config = dict(
    model='segmentation model',
    dataset='coloured fractals of 300 iterated function systems on busy backdrops',
    train_examples=48750,
    image_size=48,
    crop_scale_min=1,
    horizontal_flip=False,
    color_jitter=0.2,
    num_classes=2,
    encoder_arch='vit',
    encoder_norm='rmsnorm',
    encoder_norm_position='pre',
    encoder_activation='swiglu',
    encoder_mlp_ratio=4,
    encoder_head_dim=16,
    encoder_fused_qkv=False,
    encoder_bias='all',
    encoder_qk_norm=False,
    encoder_layer_scale_init=1.0,
    encoder_parallel_block=False,
    encoder_dropout=0.1,
    encoder_inner_norm=False,
    encoder_patch_size=[8, 8],
    encoder_conv_stem=False,
    encoder_layers=8,
    encoder_width=128,
    encoder_positions='learned',
    decoder_norm='groupnorm',
    decoder_activation='gelu',
    decoder_weight_standardization=False,
    decoder_widths=[48, 48, 96, 192],
    decoder_blocks_per_level=3,
    decoder_block='plain',
    decoder_attention=False,
    decoder_upsampling='transposed_conv',
    init='small_normal',
    residual_init='none',
    optimizer='soap',
    beta2=0.99,
    learning_rate=0.0044,
    beta1=0.95,
    shampoo_beta=0.99,
    eps=1e-08,
    precondition_frequency=20,
    max_precond_dim=512,
    one_sided=False,
    adamw_lr_other_params=0.0011,
    max_steps=8800,
    batch_size=384,
    epochs=69.3,
    lr_schedule='cosine',
    final_lr_fraction=0.05,
    warmup_steps=880,
    weight_decay=0.2,
    adamw_weight_decay_other_params=0.01,
)
Rows from block 1 of the decoder of a small segmentation model, named by matrix and row number. Each number is 128 + 24 x the weight over its row's rms, rounded and kept within 0 to 255. All counts start at 0. Numbers have three digits each. After the name is the row's rms in percent of the matrix's.
Before each channel's rows are labels from the 100 images, of 14848, where the channel reaches its highest value: "strongest on" is what is common among them. Only what is clearly more common there than usual is listed. The data: coloured fractals of 300 iterated function systems on busy backdrops.
# conv: 3x3 conv (decoder.mid.1.conv.weight, 192x192x3x3, each kernel summed), inputs 96-191

strongest on: dense
conv.98 095:120146109100097131124138090118177115145148127119111121109138096097119130107076129156106147148147117115123162126196152198173135123119141148123132120108122144121084130125125151123114108154110124098132117140106076070143111118125046109099072141117153117134128112110121155129113148141123125135

strongest on: grey
conv.7 096:137144158091179091110107147094128146108111120112148135117167123128119134185110126126133152155093127085102104130158137136150077142126179158157151118159096148096097105150121153112173122141108142142157160121141140156098129121159128116112109153119125102121106161120138152099146132127057094141

strongest on: dense; white
conv.43 103:137175136096131104103137092165128145137117115111117082109092098178122118117102134102104117158160124138120132104133151141095141094115091139120140141113150172121097157152153099139135136119138105114116145109099138162081131147121134146155109151104108100112154128123092152132145121146128131131

strongest on: dense
conv.81 090:129162145163134170110125100145095133124134098117107127126091109098124104118112128130109175177123138165145143124131120159149156099138084098094113101173127140097136150134097123095117112133154106108106156131109118143097133132099155147142117141135164125081162129141117124102161114130135082142

strongest on: dense
conv.190 091:124131131145143123115182135053108155084175117130100102147158128097152149128134093131102114133115104138098116136140091113136108142124111101115112094114095135098106129107125133091177175125158098089129117137149105180109125130113146134096119147061126107143130181101143147134126131107130111134

strongest on: dense
conv.184 092:126128179133111055101153091115130149122134076107129114104159107131126144146148133150116093172145112083114078128155126119178111110109113149115149173135150118096116156155136151134093130112119110163113129133136160060123101113127134127136107117068134105129150105088142080094146139140146105162

strongest on: purple
conv.155 087:142130102131112147162164147139122127142107125103144149149132112133108142102086103111087114078137089106128088134149115150129125122145065144106121094111089166150130164163139087124094119108092131136134122139130112131128110117096110131114168141115133105109142153086139135135106113152140129154

strongest on: dense
conv.40 083:112110098108133108128110104133123107121100161120146106138145129123112119105139132156130117147104148182165109085166139106125104087138085090133143168164149128113127145140105122096125080150117179161124175180128078117138134123112126132096118171081151104130113167125109125160173141153130097155

strongest on: grey
conv.91 118:169099159123097128121136111123128112187144142115143168117114137152136082116128104123145125126137134147120130122118137138162121136136109183168121177167131137136158146118119118124119183137074154139156110180138097149127142142135157103108114132140158146122132131142130144148079148094091125159

strongest on: dense
conv.1 090:112097117106098160102138106099170101130157131160117125113123127102129144109141126123129146137149117123100153113104142128153120136130135089151134103067071120138131111102144125113090168139138115117140131175111158170114138079114140112086156144126088146135088168111173137167121127125110097108

strongest on: dense
conv.138 092:135107127117102104123147106137116125099129100131106074135136100111151111136120162160151128127149109136128090129099125129137118124105132103124147106127104135140099161134154147137105024169117090114142106107130097137115138096144108133152149160107106128085098125135143154128118122147080122121

strongest on: dense; grey
conv.173 096:156131148109171102126101108153102115126150144166129110117090106126138116157139101130108137102133083070143109149129146171136112111096096079152137099118145114138102071109146156133130145142122089143138129124141151095149123137137149105142143098133127099107087120114136152103137133140168136100

strongest on: purple
conv.85 093:134143087156128114121108073098101153147179138094157125118112112139133132143082150114117141120187089135176128157109134116148089106095152130103114104128131092144134139140097143148134120108084135097124144116119115108107100098134119149151133080153127096133137129167083132122136137130113159170

strongest on: dense; purple
conv.167 095:083141131148123076159129087144090121097138092144092063100125122131114132131141138132139143136143132114119111148121089114135103135126158115115132106079112126098086174134131104136103133088107116099133099080115152086122100159130144112103136146159173100131170135154147148145133114093150130192

strongest on: dense
conv.69 091:133089123142122108118170097111119122121116138119150127120107142120139184099145126144128138093095051161139125127138104128163120102103135165129158094127149132112142169112133162128084116101105078099137094126142135125137159158131146140137135104125170115109101093106163148093115152164102109100

strongest on: dense
conv.21 097:120124091139167130114079076099102143096143136135102144119100106104110128081090115141121134119137089092124156153165043095157135149079092157153109132100129115081121150120117187133109123088136150087120115133125112135113124131136156132115101151104156121118140101126132171115142124148124102133

strongest on: white
conv.73 100:174186158144144127135126148140175155092124100102144117106125101141164101120174165122131117141111130126106102143119136137148106115128080136142128152147119116099137098155154156133104104146115134092105179157143161095130110112161119124114116134147177144114126131117146153127155075135063152120

strongest on: dense
conv.117 099:115153127143116083134143120088121141098120097142134171137123133119130104104103170165099107111158148141127170151078153136158089112134117069140120104144139133123151155107162166138103125121164085107126113116101124136129112090117093110078160170074128150124115159131141131123133126141113094104